config = dict(
    arch='resnet_bottleneck',
    model='image classifier',
    dataset='histories of elementary cellular automata, time running down',
    train_examples=295000,
    image_size=64,
    crop_scale_min=0.8,
    horizontal_flip=False,
    translate=0.06,
    cutout=0.4,
    targets=['rule'],
    num_classes=256,
    norm='batchnorm',
    hidden_act='relu',
    channel_attention='eca',
    drop_path=0.1,
    depths=[4, 4, 4, 4],
    kernel_size=3,
    stem='deep',
    avg_pool_shortcut=False,
    widths=[128, 224, 384, 672],
    mixing='mixup',
    loss='cross_entropy',
    init='torch_default',
    residual_init='none',
    optimizer='soap',
    beta2=0.999,
    learning_rate=0.0016,
    beta1=0.9,
    shampoo_beta=0.95,
    eps=1e-08,
    precondition_frequency=16,
    max_precond_dim=1024,
    merge_dims=True,
    one_sided=False,
    adamw_lr_other_params=0.0025,
    max_grad_norm=3.0,
    max_steps=5500,
    batch_size=128,
    epochs=2.4,
    lr_schedule='cosine',
    final_lr_fraction=0,
    warmup_steps=550,
    weight_decay=0.2,
    adamw_weight_decay_other_params=0,
)
Rows from block 10, named by matrix and row number. Rows with one number belong to one channel. Each number is 500 + 40 x the weight over the matrix's rms, rounded and kept within 0 to 999. All counts start at 0. Numbers have three digits each.
# convs1: 3x3 conv (model.blocks.10.convs.1.weight, 96x96x3x3), inputs 20-29, a 3x3 kernel for each
# convs2: expand pointwise conv (model.blocks.10.convs.2.weight, 384x96x1x1, transposed), outputs 192-287
convs1.27:505604464488522561440549646501528463530563547554503513564600538572498414489555536540525486489525545494491475504507496514507495575544519580496455505497536523487553478520531459505566474537534471542455505419499498470604475388520549563494549519483481518419482566560553532504
convs1.28:498468492561456536516537510534473495580526475508575490478568494468481438438550514463514470517480509496447495534536496533433494416502517468514532466530484499473497555492487533436469537606582472500484513482511508491503499513458557551516477459497546491509572556449519515489
convs1.29:519549524480456459537505437491510515481487489509523490436432568486505510477499434502435479505469438462467452493517474462547502478544479537528445538440491429536537486508481487480462468506453482496462488483464518481444541498477465497405493448483488487517523489514536480526
convs1.30:500473526529525492537529483484511507498530476451443440533500488510500572500501539456504486494483509519466480501488511511493558542498493548554515500487420426498503509493545459497449500518485515481496470497554550490457497514536501512540497467483541503501482478534578526489
convs1.31:470497451455519515511529489518499483534586460527536543496526482515495457454543432501554522540456495489519474532447436545466538471502503478559515491457515487454527580542514451501545480465503524470558463445526470518565482483497487497541539476550509546530563509512510582516
convs1.32:437547519409487473454508537470501538564512472424407463509525530451523459520487514520528458506529579550549512455454558460468540521455478504529533511540496516482469482504496510503646433469541450514474467461522475570531471496508577497461523457509502457513463516450522486401
convs1.33:529516485510459508456498505574579466555445503535450464483495511542542534463499453497569556479496500489505434485467486453518509493530434429532500475427600501493529535500490443552446533548499479527529458508536512533473491502523471481543510611554469490457492501530524502526
convs1.34:429537474546460527435472535518483516523506545511506533444491419473516509474539515540501477443430474503491479543547555542575565529518542477519490510497439446507480503514572502520497504475525466496529473556517512475506575431498540474507487551562498479402532491434479555555
convs1.35:483495450509462446487510519550512492517470477585572539493525504465453497497472500514474467502432560489530557522542533544507504520457499528536506528557514501549552543535548483562580508514520460529496494496570538493497461504468559471487510594533461530510506515463558511490
convs1.36:573549502523538513505581508513526468420517468488552469498537519514514517502416532527471487513490511524443518466492460501501465553467513540543487440530505537537487547513405528525521484523539434500506499417560504445521517549485473468502430438481465558471486555496522490490
convs1.37:488544564465505458520426471538425467499477475484600501480514525442509439500491487559456459476458532528502497514490466515465496465538499458444455551419468500541506504502492541517438536449419477540467561499487444501516473448469546529553505486445474454491491485494521497569
convs1.38:513501442505443481581536537488486468499480483479434463424522459505480601537509563493517576525534568484501490430555497455481539502475439536484487495470478459435456465475472508504518445437478523547534493499497483458463461468479510470439451478510546515473458534471427497454
convs1.39:475457508514495462525539558505465465408476511583543515465452497459507512467552429507498472503467499504409526416460503488496586463520471492481444431490540471533547423455559474450502451498579530497522452429521512530557549566532555510496528451496476427500507504523566525494
convs1.40:477536547545505547440493543506520507451497471456439484525460486476517496452500503564505507460499507507549483467485519515559492530529507511520481435461530505592567488514509441459511493483458544497558494510475522518450465374574504451483498556455516464455523475424492452492
convs1.41:451540522495471488491615584498508499505529495547492520463498529476540522550532563482486492519453499483439439517459442540483480522520511556504456471456517468494537502543448463553474442501537438422460523505476538457446494467632441451558555495549537493510539439495467505506
convs1.42:518538549501476529521508498555525504504552431540503537475504443549538485500441583432520522457509419543558427507458536476442554509552486471591514464546469519425440487460501505562500595511523452508546484575485478517504512492456474526531502551537599504516429528468581558458
convs1.43:526514481517507488461485487509506522488528452487404500534535471468489527499540422509462545505584467537485466477508515525456495476502483497495451488477522517453474501530449494524497534535469497496536467489525521512517526526444493433557447565539492408462573482485477440545
convs1.44:453480526487495450455462496486485495408475523450553410509540481514613530487411556486508509492536502516580570521496504501467478512533468531522450496517514495435468518505518558545534508494453561517524464479530512535473559575550504553454493508504483474535531441443550478540
convs1.45:490561506488485429501501462519489532568520488491513525470488516483530463477394505492474499541532444466471470425533528464553464438503460533461414482474514533491475499507507492555492531476472421480538462422533462516543459503519510460414478500559475499488541503439496602482
convs1.46:503477451444432492503488459514526432515528383588500538493463462511551486484500450466528448463531523469498476486501459510504378503505555470502516416428517551484424472481514490504562503510520468546470442567428520485525493441535519500536530516472493506525534491571449521424
convs1.47:540472470542531501558530467501528502522494482507479483530501487498518512501484555494511421489513485477542506539576502468466507428553484501495483518488503456452408460478561490502475477541552500482546541522470531510527496483505540545608564540497450475465524491485477543548
convs1.48:560459490536455400462505446519536485528511523565509493479486495447514495530456467501447461509506577532507434556542447469438415445489415542574456453501562444461492524569445465524484394460426424502530497477527436573562479512448461542512487501469481509559549510484488525507
convs1.49:432540520496469504504467487479537504571539510447492477452458490497515491477493534474497457397543461529560535460452529420445526461511495473483541491482477421526506501534495489586512495431533539539474547458443525601477430478532464472485510501524473510476478541517502462443
convs1.50:475476424565535465480529504482565489513564464453461517551506544453464500511522525535456427535469594487497495519476522459447525507457501519465456489462503513436502452467458538491424547531495450469536551522494455520514540567563472498597395514474475516496553529559455534528
convs1.51:529531522422462488511459536467522589521439516523458512505478505485520502508522440476520481498463453567485527542482457447500492529500420508537469477542478488502489450552534458511533502491628473486535503406578482483544481415523512530488502532470535505457499526380502514420
convs1.52:438496484487514541501482468408513517546502474505501530505464530513576551499507503543530492448487543570482565490530554500495484500487480521586520432499514492458551539446494530498552507560547428455562479476432458376453492528503459484458494469509551450529470515492478472483
convs1.53:488479491570465579482526495522513507493465488465504553447529500501506539463525590523505529527476567543498517474494536502512541566539535443514438527506472530503491455438461496470574420517555490539523412472520542446445517485521489471446524486450515565565522473570472516546
convs1.54:570481523495536447509512523522443498534525522534553542503521473576520506495466547481474501542537494506463553477504448447506552463442450534532541541497497532519521527526525483457541532487495544485561566440557532550533492485500503529472478487503557492538555541520517411435
convs1.55:443512498523537510509533470475543549504426482476591519521471475511485527480520518465529550623437529506520546441461460520508498533519504528484506451473603529545490506510521527477464524509495466521506538478463503491554528531519539544525470542549546519509514480548528539497
convs1.56:472545483469472501487528528512546513568542475526470547491510576488513477536405579546469467549512506489431515510520535457509528458425462505633514558489537566573568485443481440526483507517447544478509515519466522502496467529455483456498522560469518567539565528510445544481
convs1.57:491432496517476470435466455511454528535501540548511546534501469455472496518542549557530500455472484545546576498543488539452469506413560439571439508518473451523523481467506611436509563582466610573503541545486467533545542520492471515518505523450503515521539512449565579508
convs1.58:511474523565482487519501533490472536500543464531471487509525514480404588437601565534503510475481528429533530520533532509490458526473423517526483493463541509435399490512458492479434535472472453571456399463575449543608470510470439479549499544543509529442505440590544489511
convs1.59:485479480472435460530544515415523486486492537452459553489508534524535451538512528480454554483499602542545523477486513485450479520500475458481487448549494491482393520553485554453539463447542492437450488477525449508494507524483505491424501452481509422516503466506500461511
convs1.60:479531427478432456533516574486469562485494480501504520435466526490552576516470442466509428495528473501524479518515476425455483528477504435469464458502495439509409535472551429516452534480452387529546537480526491552525498432472552497422530550398536562490522451499499520472
convs1.61:431476494462492465525486550491482488457507509478478495480523552501546496474496498438465443534556486475504512569469488485452474497554483477437430479540467519408418477504476520501515425474460451419492485554450507472541527534549506490531489552622497426565536454554548501539
convs1.62:461502442554508507492519468510474509538538493532512523511490505499512469460514536534540591483445499468529506534513465498510503497513483501419474471532485515477461408434443439528493477453475448498394466475483472540540533468502510557501499467516509460498515532434584603525
convs1.63:497559458490511474516509484527494530445603531521562440552443482475539438441488474511504455437447509476526550536567569506399565466599554532471483505502448509428514539495517467501459522517427483558528487459541526450438465498505541474480503545499491534463427557488525589512
convs1.64:502484469549558488582505493406467569532472567529507506545485468447491448460509559532497488507472481441432510530477542545535544504479491515516406440493433501466528472532470525525509466483475470565509432498459527458505539482465508568526505512607553490506489450582491504556
convs1.65:487514538523473506523462451468498495508522656469526584494503543469461497504505454498518519569448534514554647503544537531547547461485498549531492463489465385537492391460482498513461464465422489535563470479508578470497448461469472560462466439408497529505476514521494512503
convs1.66:466506534529509535472522473547537515426469435507471457484478581491505463535512536551449523487516519498510497574499466516526513519519521514465555572460566541572521520552520546492601635558519476522540493481503513506498521469491458507574545513483487485544503460544519327512
convs1.67:535485456567545479492496565518392580481401461554623592518545517522509477524465485467480522504484456533522481504511531490501461572512467454474549451551481582555526485541486550518482538459441536517499476549441490508490470478437518510548523457415429399490488508466538547523
convs1.68:470606459504496501505483478425494512583533519506550470468508543520461522515515518547541501516465539487519522557455529521491519477479572461382443528473501551513422483466486449504454525513498505483505499448494535524491504475458508514499497512502539487503496537565525536529
convs1.69:513540492495450537548523457437457479547488546480423492495479494531457449505522557529446528452423459503445505560548531514433502442516411468498475576468556501492425498468452499520381467461504411498439407453495441469527521521582471498512384434459493475468494527497492466412
convs1.70:488487513521500446512510493505524467489518505503500484512549515552445580544463523435505482496468538490525483472508497493586423482457487466550506489547413521465574531502496505516468500504424501450488441472475504578543482433431516452520462548500445475544460562432516512408
convs1.71:563533538570496469397478560483550515466485509506550511492452483552468447539450535476496499467495502489526541435473465519510469511423456466535566445402503517517501518479556470489439430517464509480525448539497539493505459401499478470390466531546516447431495556491484497510
convs1.72:545537540535496461506522455443538566471493551475501598437529502490490492515511470555502542542494536489532489514541540529439504497544509536513448565480410602562470454586498488553553447621618480585521467488539457617584515509426557589485503531471462539525505483523449521549
convs1.73:478546540510567513557483481438436454467495526555487514494528475564461512473509468483547472501499512516529509513498464491473601521616552513510553433487548517448508499518511540435604553549521507493508512484533604538500488506511492510553527456497463531486464511533555544599
convs1.74:478467521504498470453494508522539532467508476498522506475470502471494501464523512537515521560511558535546537500527506481536531477414450497466488480582452433480472493444479472505438513478495519506581506449574514594492525453556485516481473574524504504504469483468472486486
convs1.75:483467486478559456623480427496489567463558500529510431494468543450462535564534524505470452506453492531491443463501488466478470512486589554521499572484462468482489486476482470506484464456408478513552490508571512519551485460451554525419507502484513450442492454494455494454
convs1.76:508415508489482462533470466469521498535578504435443475503452468486449494528494559485484529486474585483430494471455497441430460447459464502538505479536496478506498402458539494494567470490542533466462515442573427463510572526405513523393502512470556464492451488484433499426
convs1.77:506453558498424497571468517546496532542520514472481500471516500445538518543494506524496509580527472502511492548519471475493511500501478475562492549513554538503514470543488464464511470500553536526482487428527565480516433444509472577464442483525537494453479479501566442627
convs1.78:520507504561512481569553541531494529553518445480543548468493473510460622613676573548489506456477516490447488498496507499474517487484479564465531518501454533540608409507491513509465488475465497459476547468447463531502581532535463544534556529494426450472519457465469485521
convs1.79:536459553494429550477501504482503468508523472479541510481485553499494505494496521535453486424514560510503535488474400481518465484486484552385509526507444531488486499523479549548454527556480524596531494488583477397557451472478509539452527519486498459453455521485525460497
convs1.80:473456538514505486488415459536534567579438519489515545488484492497511489495528537474472528496515447511450497454499506479434514546492536513503513419495493474508454575493503527507504530447451526497463559520470465473485517469454455494491480496419521519495517463503484549579
convs1.81:501516523494439459514546477526459460475531499499464430511433508426494496471433461543425429514514477534478481511495497530522495533497538488459534548417522508503538507467481523488526516555554453480475465488505559476490494571423452507479446446437540461499478527461472514460
convs1.82:483493564513520567475507559574467500513482481497492501537418471543499535525524485519443537541453554501498524524488477473501425526496502529453484497434418482521479532528553490549482483476427531544446486541441476524465508481489564497446475503495532532557495443542513536515
convs1.83:485545508485441450496441527498406490510529514514512416462491435472523516514412537497462525479452492525519571541504520497460498426487491521453501501499440458469414479465460523527455483429388504467486502554442498460395496478505478465523515452472431501475471510545527463497
convs1.84:485504511480482580504501542507504457467509443404497427506408494499475504483495479490499510518485469491504527515462550476538520516546462579492526507528524524462476537484539507551415414450474514486495472479482506523506508510489521466502435570470514489522466525556517500471
convs1.85:462475415491503499514475475456456489425487568517486569535495498512528453494442491453517560477452538506522470482478445563520500485507465560506500512436507500426537449533557409467620537605547471474548509506559539480525417474534494422559494573521542443462543508420489485467
convs1.86:557523477538479458478491519478493484558440494520500527542446514540517466566497511446502498439390585603649581453465459404500392432487440412492533539426497547548498481486439529499455495518422443434498512414522432564562507539549484473519526555496504464549528537523486559561
convs1.87:481467432510505429550541476503510513547515629446577527490463527498543442552554562449521468491491517490521460512502507531560468545506476472588475507534514515548577517531506454478494489504509506530624512434512482483509462527526504503537539534516523449513528575577517450493
convs1.88:527519509497481564458561527506499513499471493470488517531520592446469513501508541477535481503471523475531531442456523497497571502477496496488530508479547487534557526484506634501505437489404535500472510492538480478501450446556488477480548510506509477528507460544444447501
convs1.89:557585494436526474505522492533561511559518511518551523534557549502536443451538497468499510506499503494483541454551500493478526538528466486538441539502508471529493511548511538476501476520552472458516479444564523515540484481491547556534514510528469497543496563506459608478
convs1.90:499517483508542448456493437485518514480573573494533492499508489490508503540581515450454566559423589500536557494498475438501488446530459466436518536436540469481482470479439537458600523587628527454462398455474525489517520525521528498548503501465542459439526423591560583582
convs1.91:460474553474406525541510497437448479538501496560581539487557563453494554539525457480531523433560494443443470487550428467486409467502594596465468440470446429524561474500518477526497403447498517480490501462543569475470431557465502497486499456571445522454487481562524462483
convs1.92:546516459545401452501544527551483490543518556517513528502503537413547560529457456496471560420487571549497593510466491492520528506519435502498529517559436488511441513488499492496559523562457430472515401484581431548522509480476504498463510506500522511515500469502560449477
convs1.93:469482520447521517500478502493471431568533506507535491488465516515431534481557463513480510598467436533568528489461512480498506527481526546483483576516483482465456523468512565490487481511504517483495517496519501525506436500511543537480492401454529549510541540452425503525
convs1.94:571492530522492563470547560456521510530501540480503515538487491492480518577524461510519493499504493482544567394434608484505522524533504505560458563440563518526446493524473503558523557484563449553558443548504512493445427477504525498419457450454460551563509473520533507519
convs2.27:507543425466516444604456473480447486517552467431551540448448415539440544437427510505492532428487492499487463493465504461489451541569465548460507527500465542509424476540556546467467511539538478569561473487459445522508467552447497530485517475506490464465510500516515500436452453511557463510
convs2.28:548423523480487583560468526486476519528520485469473497522449507470440503479504516445538504564511529430493500520522461478537516476506473464474409477501474478533481517510492409527484496519469469569468505491549441443493531492425473473548485519473497534504507579515455481623538423521489541475
convs2.29:462523523472481456492447513490531481510509453518478569435533521457508516623532571554500486473502564476531459492480516459486513423526500517508521457527537498522485482503487551554490494445557502435490519468482486457440465567513623562466455518457556513490572492474422520502444530515481449484
convs2.30:485498522482508477473502607470549480575461528532479525527528502458442506462508495502502479440541457490515505457456466467520497547555541547532475497502457548525478516519514513479494474503500546529504567470462495564521498430459549485505496534461538513516464509557514513505494525461497517462
convs2.31:461563530473438530502501506552533462485526514418496550553621521451503521542555481488461523503503432531407440537582591538496570482476462517464575517521496440551471498478547491492482534468494577487557494588519476497420569476531504523472492451508485452521504436501442448492542458469502530567
convs2.32:472462544523527475477479494491464494537533416499523460430491514532567454475519498563496435483390527537431505537533478491515498512523472513515509575555520442540521418473382551468482505479535544512452475571483532572549502502483491437460483523528466465396468515502428497417433456447566465536
convs2.33:535527460496536577498482519522492496558465480563496575542515486559569528510464478520517495591537492492514496589457513561555490485501465548565494540489531521507486518459493451529535496526455496526502458519530480548491553514482494461457467541506500516499524507486474512477520484538544535553
convs2.34:504505495509501518423451506551490553515501470464495485506515453519529539448576556453455463488473497525472553518476477518477488518497458569466476510518516433466458557496485524562510448535486491508517472493460463492579491572538506483567456493538545440497484450513475506460509533438523508557
convs2.35:522469456415523496459500537536490479500482441507512490452559434506516427508448497504473412451476467446460484500514533571544519497467502480531528494513497542502474453451471514523596511424537408497486544505467454437480486501482564445480465488467463480562486501439447434522493433502461482450
convs2.36:485569528506465553505523551473431585457499497467466503480490509508479407565511518496504526529525497520464554529516513451492437576429471488507552500507525446508507550534474517506449527455520498470502516506495518501472544489481519472557521454560537568523496525518576491522484407428546464553
convs2.37:534522500487590452482504514577588476501536479492448528528533535442545532497534496505505510460490572570488567535444508549469471532468587586521602523533585481531553455543456552504519510472463519546482554522537555547474491483531468511467548478559422494466610525491530441541493499496581517492
convs2.38:502500489493519497431467440462483516517529588478552472469464521512439573455548502511471490503562441550474440512466428578593510479530504471501512473508484442473510490542537572461528477521456429526475462488633549466542466557477461477499569513497450603507471453478408549524521534583457531551
convs2.39:493516561538426475467454476530510473543534432478509551511476521475468501517516537533479468470457510444547585462437499494454573392546490552479575506465452504547500475558480483519487487549441556499416546563527487515399445500400458490421476468464500504571489463575440492509510572485424569466
convs2.40:520497512468481483549554493445534428472479475499520507544526479522524516488466523518525495499484481578452599558534452537545420499495517555477500431487541455491543490489462516477508542495495468520468520565546530514522530472449528538466500485521525527458540461564523517554444538446498451481
convs2.41:497485484461509502493483520492546426470575523460504470526529585528566529541443485525455544548519522565538561557489483449480552502513474559522465488505519499533537543461500432529442524509422463458505469469581516518449487483489441481503605497524555469486503507438567543469508461485495484536
convs2.42:543570484424439551547576508494514524478531461397533552521468547534478532488459535514539527540478469435488517490512532541510515521597524460508547542468529493534507497461539495470477509554560526494534508469535489472477463548502567513443526524533535507506550560550548482488488468518533448463
convs2.43:619456507413461528536460467490439484467525478451519564524391559530431507449473487510432506516480553497578477518541540530453477482494530520521525460430518495445558478434456577452496505463488510514477529532531541475449540442489432507494467541513482558518494586445526533506462475467501508517
convs2.44:496524489531483571542458507509507496641395515562520456517499492506480507507511484551526491464555483526592559462539479539506560553500474485428524418515551482553534461469501546546536494487506440475540486506559573460512471473529448535509535512535496500505545566474470539502541547530437549520
convs2.45:589462531494463482448508525424475514516511540539499437486548495465471458516491533448508455446543470463538463460543441438473468491531526544510418516501496540475527467491482505441537481530536477453485505465461526481512477445478537537513449439486472501458503517482484518484481486525493519522
convs2.46:494530515504475555508465478542627462556494460501485585542501476510454537474518525474560459515548545526575484486475434554472530530547550548537496479493560443551505497480498484523444450515535538480494532486460475445516511485518576541468465543464575496490475522564531451473481528501500469517
convs2.47:463477523451449532502567470462501535540586463547530464496507474469465495494482546466490569519534505589454495490552509486557509442500611487544444414551511470461462447460518505510464497501512530492491499522475604472493444490412540584500485433603498492555485525495513481466441520520436544484
convs2.48:537411586550549585475553491511590539476510439509442533457504459458528546524560444570503549483595482541477461435463497527493557498469492471480459448523553523515448551519515454478526510475508531477513521491447521456522486515442510519509503512538456461544536565475509457545522548481541528557
convs2.49:502480489510434513505576542537483502486422598466442484523488554497564562487464431512507550505474562561530476493476489531533469555494526502491439532516518476539529474491466413539459506510483528505482497504514502430463464530511559475433505496439441476458514513461496492468500463423598497479
convs2.50:480484550452528488647530630422444463522478523506419423533501507487562454499504511456518502533520459548475511461459487531575545555483472485413503508559523554559502549476478506427538460530467505490540511498522529510523480470526443498491541483539551532472533509492471530477522521444509513504
convs2.51:499517476498486515464513522481538478482392516501445432508505547478516517460487498534590469491481445426546516525475467483463514504542487495539491495552532471470503533516508444511532492533536455488575435459465412485486491550516475480492489574476432521435488516449455508488645596510539484556
convs2.52:498505478453599482454476460515486505504518523508528506543538546487569429522490455465487464528483588551474462499524517545551487509442500436545569602465472510479478496400435519481542583458540442530548469489472457444545513536522482503491463489534487535528508429562538515508454493484495536477
convs2.53:528451467506474531520487582581474543519513634604531509442462451452525485514461482503520487499436544561504545426606530542573498529517438496470473475505455548495530610497605490463461600457432521470499483541462496571468521554473585554560473497465541506471506459527503514588499461444539540548
convs2.54:537491467464511478451522492425460564533453514514508474435463492466500488453426497491546518494462511470576466485454416453517443493486465489473485514429538485541565475567519482415512552485433456520513575501507538551532460494446503420528475538457556536505532484509424547459531462501447487503
convs2.55:489571491531553461477473404557475540502446516505419526478490489457444540478491561480498456508414510448495546567499430507468466524562503480514553511478495440593457538520473535503474537513536482530456543469535450543445557496492505518482585444523440527519484533473459500535491521477523445534
convs2.56:528517511531419553508476452567494530540472521506496419511445526512557461501458601487538570521470483417494475515536526537462507508496424548438488504505510495407502495512548495548555501524547529482421520429465562482519455520552454476465502482499473505505505533473448462444471504458524475435
convs2.57:554489570561463567522405579520421524491586544473532544516476478506421577529513510508480532516434494490555468463545437493529470487477574498556512527543431480500464520535451435506534463531523516521545490434487457488611548564482605523487522390517469506524505452526497528429547538455591557466
convs2.58:515484471547573416508483499475488531550469547489508508628535509547453527532490441539568538588504487526517489488455533543490502495588481527511454542496455441474456455521595480477490476454506519512459539443441518560464463445510482477527558573457443464511493459438453585524529495486522501460
convs2.59:515489417542505609479493478517541564526501515479502610468556498457480429490537533469476533464485442525516538551516535542493527492479451562537579458472547474519527489506473462535505458536545489506528440499521505536537527429513475492474482514475557454492517483601489521473520529529489479518
convs2.60:442558524432535448446481523447555463533461495531531483452493489454467522438483568509430515473456475547448558471513461538471502458540507553500470529618487505487595530490469553498459530455459515487394540623499561450501487559530448448435483465489475553514481468450468509475567510518514495538
convs2.61:552563482497524536538469466476518473521455459488537414505523483432495512497512527509486525509442517487514518569496516471490536497474506519488565531509500408500452565518496523477453487505438411468499422505472518453483512486458556597443458472474545499484427515568483547472502592452462469493
convs2.62:483508521512476512455464480525496489524417487495518480525456488484442535418582462533545469489588445460484541469565496480515481469486496498405480505397541449576531465527550530506558513530541478495505502562500545489552481497593570546440500508478525545518486452600487542506499540476505493516
convs2.63:469542530433487530459488475428528524455587497413504472415520457512523505513476532501466447500505569568490527519474606425482498460427452585541502469485444510421472500454528563528451476590646518542550480529437551457489537531496463527442461556460547477503466511529556525482468545532473515491
convs2.64:512488591502454514470454476481479459517527538431489467494431484474494515540463492509417465507490527501501552485496487414431476483456558460545532472419461464518469492466474531570511390507544403523473503463533509442552508488492534475475500551428451509607463505469528490559480431445468475466
convs2.65:545500564472499465465503473483514564619428540577508455486473436539458555536501411482481495478456536507510527483524506520487496473425468551436484523434529426476462491523560477475436493509528464535497510547552457490553586474553577551418440499448451446397487513493499500413484512468552431513
convs2.66:537504516567515492544409478534507535514463444426522467562503479493478422499532517516499517560435516560585512481439505558487400509418470487510483415453577405478537473484476391485471480533391442521491546473462523504525505506467469454468451456516445497504543417473499474475456433472526436479
convs2.67:568546540458512537448488523531481487492540450523529501471495499579538475526507502488477564441518492490468531415446505463505422514489570538527543521474552442525482482472471542506520527553541450468528480493552568504544561480520442509413474530528489454494537447564516475538437578541479505446
convs2.68:557520502477529485515534486426569473490485512480466512471558438579541561498532499543482551417522465426534471521435514537506522524526448492542446483489516470543482555534512565556436480532478433494525493492523548446509516506467509477538480412531563537442518538477540550519507468542475550437
convs2.69:565525611477530442454573439521486458496599584497508488541444454517444546512509525506468565508531441427516519505497491500530464482488515493451493491435557481537504526566510394500556495558484486483545508547538504412531602496477556525487451505528565594510505446481474594527415489496469534467
convs2.70:475427450530560468512493539508429494543535464456505488520464439431514531521485536499565569479453534523483498494546456517520510481518528510471471591490487467466521526561520527426476541413531477505444498501481521498539495541460503517538448470510459572526533484518590423538512576475460479460
convs2.71:480470499475487447475466506485478542605450536569532504497558480491595511536500490535526440479583503513517551552527517452519449500481456467470510447475533496539509573500498452462458423522571509448552498578529482506556561557476444543501476479481575509467562433467523528471496513475478465542
convs2.72:475469556446521484461490443485468476426432488443497452473504526544516488479506460500481536506496472514534468467533456503499528467437490488466429549497474437421492500414462494484519483432515440473449565497515449513418455460574481441471466459543459469483467506520507425536597435514513492540
convs2.73:553596478461463516484544508504510540478552463490596518470506482497564379501533403498468417488501492512510433475514507537424524478509413492459494503558483521499512521567520548502567509484434486486514513513500497582423491518481463511448458513494509471437499484533501478508500462520461523550
convs2.74:458463488507489463446490462572468479550475476505534503487519559523490509499519494479463486490478488481487492550590443448506513549462483531496491482453563537544433562435494462494524509507566584421400552443514463486525539468496558479545495478474488533478508523439511478475478467439478481506
convs2.75:475435458478485501467530515509517549469503439488424496536538529551513491456459488529533565545560462510392486494524507529532491502539488513415500542537509544424539484500520490508524510504533516476524540511503471487546463468593563512520478484555503555460471491414549490479456548634527587521
convs2.76:506459447543492536461471531500463532467480496575497487570535482559559497525587436487516507562540533445472524490433564600585544570465590540412561454531525518586539525483471494498440463531453499501496415523535512488493484492542465522489483526483520565445497544545509499544482526502490544430
convs2.77:417517477512482410485499487548451564559474469457440457480475453488478435498523549529551509476552435492462583515467517560488516485524545480449481569470473452419472467504526519495466547416483523499424519477430538505491525537513509412428496478523489469465603476418496502459518476588459498513
convs2.78:513474494457585444460587539464554433490531521469496459511475486478539504500448440500586494463486467441476433524468507482518449518596447552464500526412484471419510542531453426494460491437492512500504566512482507588447518477454451481576525461528524499505553541479543459482458523485442529490
convs2.79:452466549475500533511575536441430536482449470540502459494433489537543438528527482482445557539528519534578487480529451494450463485481527546468598543460488561514582450585559478590496552581539503535488524453493476505471461517590512516532513627481479455497450505566590489525506527577597490488
convs2.80:510538454489476544581571518512483479478478513527525528515487557515491517526513430452483525470536422531500488416481569490457528585483568498487483582512448519455534470571465502555464496527575562488540470598477500557465530472482470493439457553493496482489446456478475470489537481590542484584
convs2.81:485510515513450482516446521477478474532508546559536548446498510448453495514512475500571528468599515452468473515504538477403527514468485535474561549455548474537488474480439492476478498532549511474467536501510468505557525461585501468465516474466489511503534479520502508422494447486469486486
convs2.82:512519523523461481447505460543511500510480525494430497519476539486441447486444526541480465486519498416514529484579518541486473528471470509552549402468456496529508544535492474520491525460505532511512453431471529498559525441480501525528506490510531436513470494508470477629543465499480514469
convs2.83:482564468528455455483456508518566540476457560502414549500507486459512531435488490514467422499501497553445380554522448542431496551458503551494564417507442546525441467435532503547470436563483483512460409500497440520491478501510524462452488583453514466555499600427519517497473518525526425453
convs2.84:511441489570469489547504502473442473502429496545468517479521507573491419572506546516487462544492448506516532524441481513447524446481489455522523490538476535518523518499514467522544509521493522505532500457460546524470442548501450467504460486583448592481422444499547515490485520523494582513
convs2.85:448507515597469470556480490521497447489477469660531453459456511493502494439469497496495451540427489580466461493496473473549387454462535509480529480541481485488548470492518496460520525520463482510454464539545485521546503545502460523535554485519484510538511457500488522477470517485533488499
convs2.86:494481474545471476511526541469510538457530551478484482464482453535576528529618509473442532515530450443498482555464611522477504491443515524540508517506538488538601477455518554493495569507497439560528500504532507446556492482521491448567504488525483485517489504499503479497494518456502502514
convs2.87:536469525515463480569486514508568514464548524492473466417481487421471509429443467450526500496515492485497453481484515513529493522474469462470499498528525514463496504477484563519530464499509523478493492538483492590501506488490431469432503554535521501432469377557452451539501520489540496535
convs2.88:483583553477498517455487443489528501471547504498485474532456533519507441434495452580499438500561474448583550553486572530484514551440514527539557491475538508476509539518465592544457489447503443572470509494498485582507488508548587457502484610481514530506504513481444499596525485504430489559
convs2.89:469488497537459477495481549511422545528505522447516493485495452454452498409564536474547426520459505474525434577591458373516478524418513539427497515464444507493503452521442508497553573476506619456456502443477495530444487506419394484485473465545472470466493565432447506446546458439533507422
convs2.90:484476484573564498518481546543489482498496514538569486554484475520495481475528443502483575565498575571514482577508459468485530502477539432514481544527525535474442490498467554520549524490501497505569526524543469491454492491521490488499564489518444526500483533464449510438455490537540448464
convs2.91:524526549474490548492487476519473486470570488573526513481532550483532470506462480432524484457472492531474524550440520531505543514415523509525529533541507529422458510513495469504565453556519531536558497499538445596462523504451591571481535521526440543457456515518530496436491418477585468575
convs2.92:505517442507540536549447510488464525424508514456526522569488558518495533481510552574463473405470458503479411503508448520496509583501474522477570476533493539438535540474535427469486484546487490462538467503473466504531496482451568551539481550513537525524506473563518514478482530525522558469
convs2.93:535471474428468484488516411498568454531506512513488503505489486515529488521551461494469559488516517551510480516498478533480477525564482480460542553500527525471483522503498520559482460487445521537472486533550510487494521493524518515531486588510546520558490464415461510456463487510502511483
convs2.94:513459466512486483540485547505527524463510542474393483519448531499541509472499539554429495510518432473460585491530459494499468525550508547460534467451500463463552501530576499549506472535491540574485448528568499523486512474438491448578563475492493448423503488495557540458509502517545498475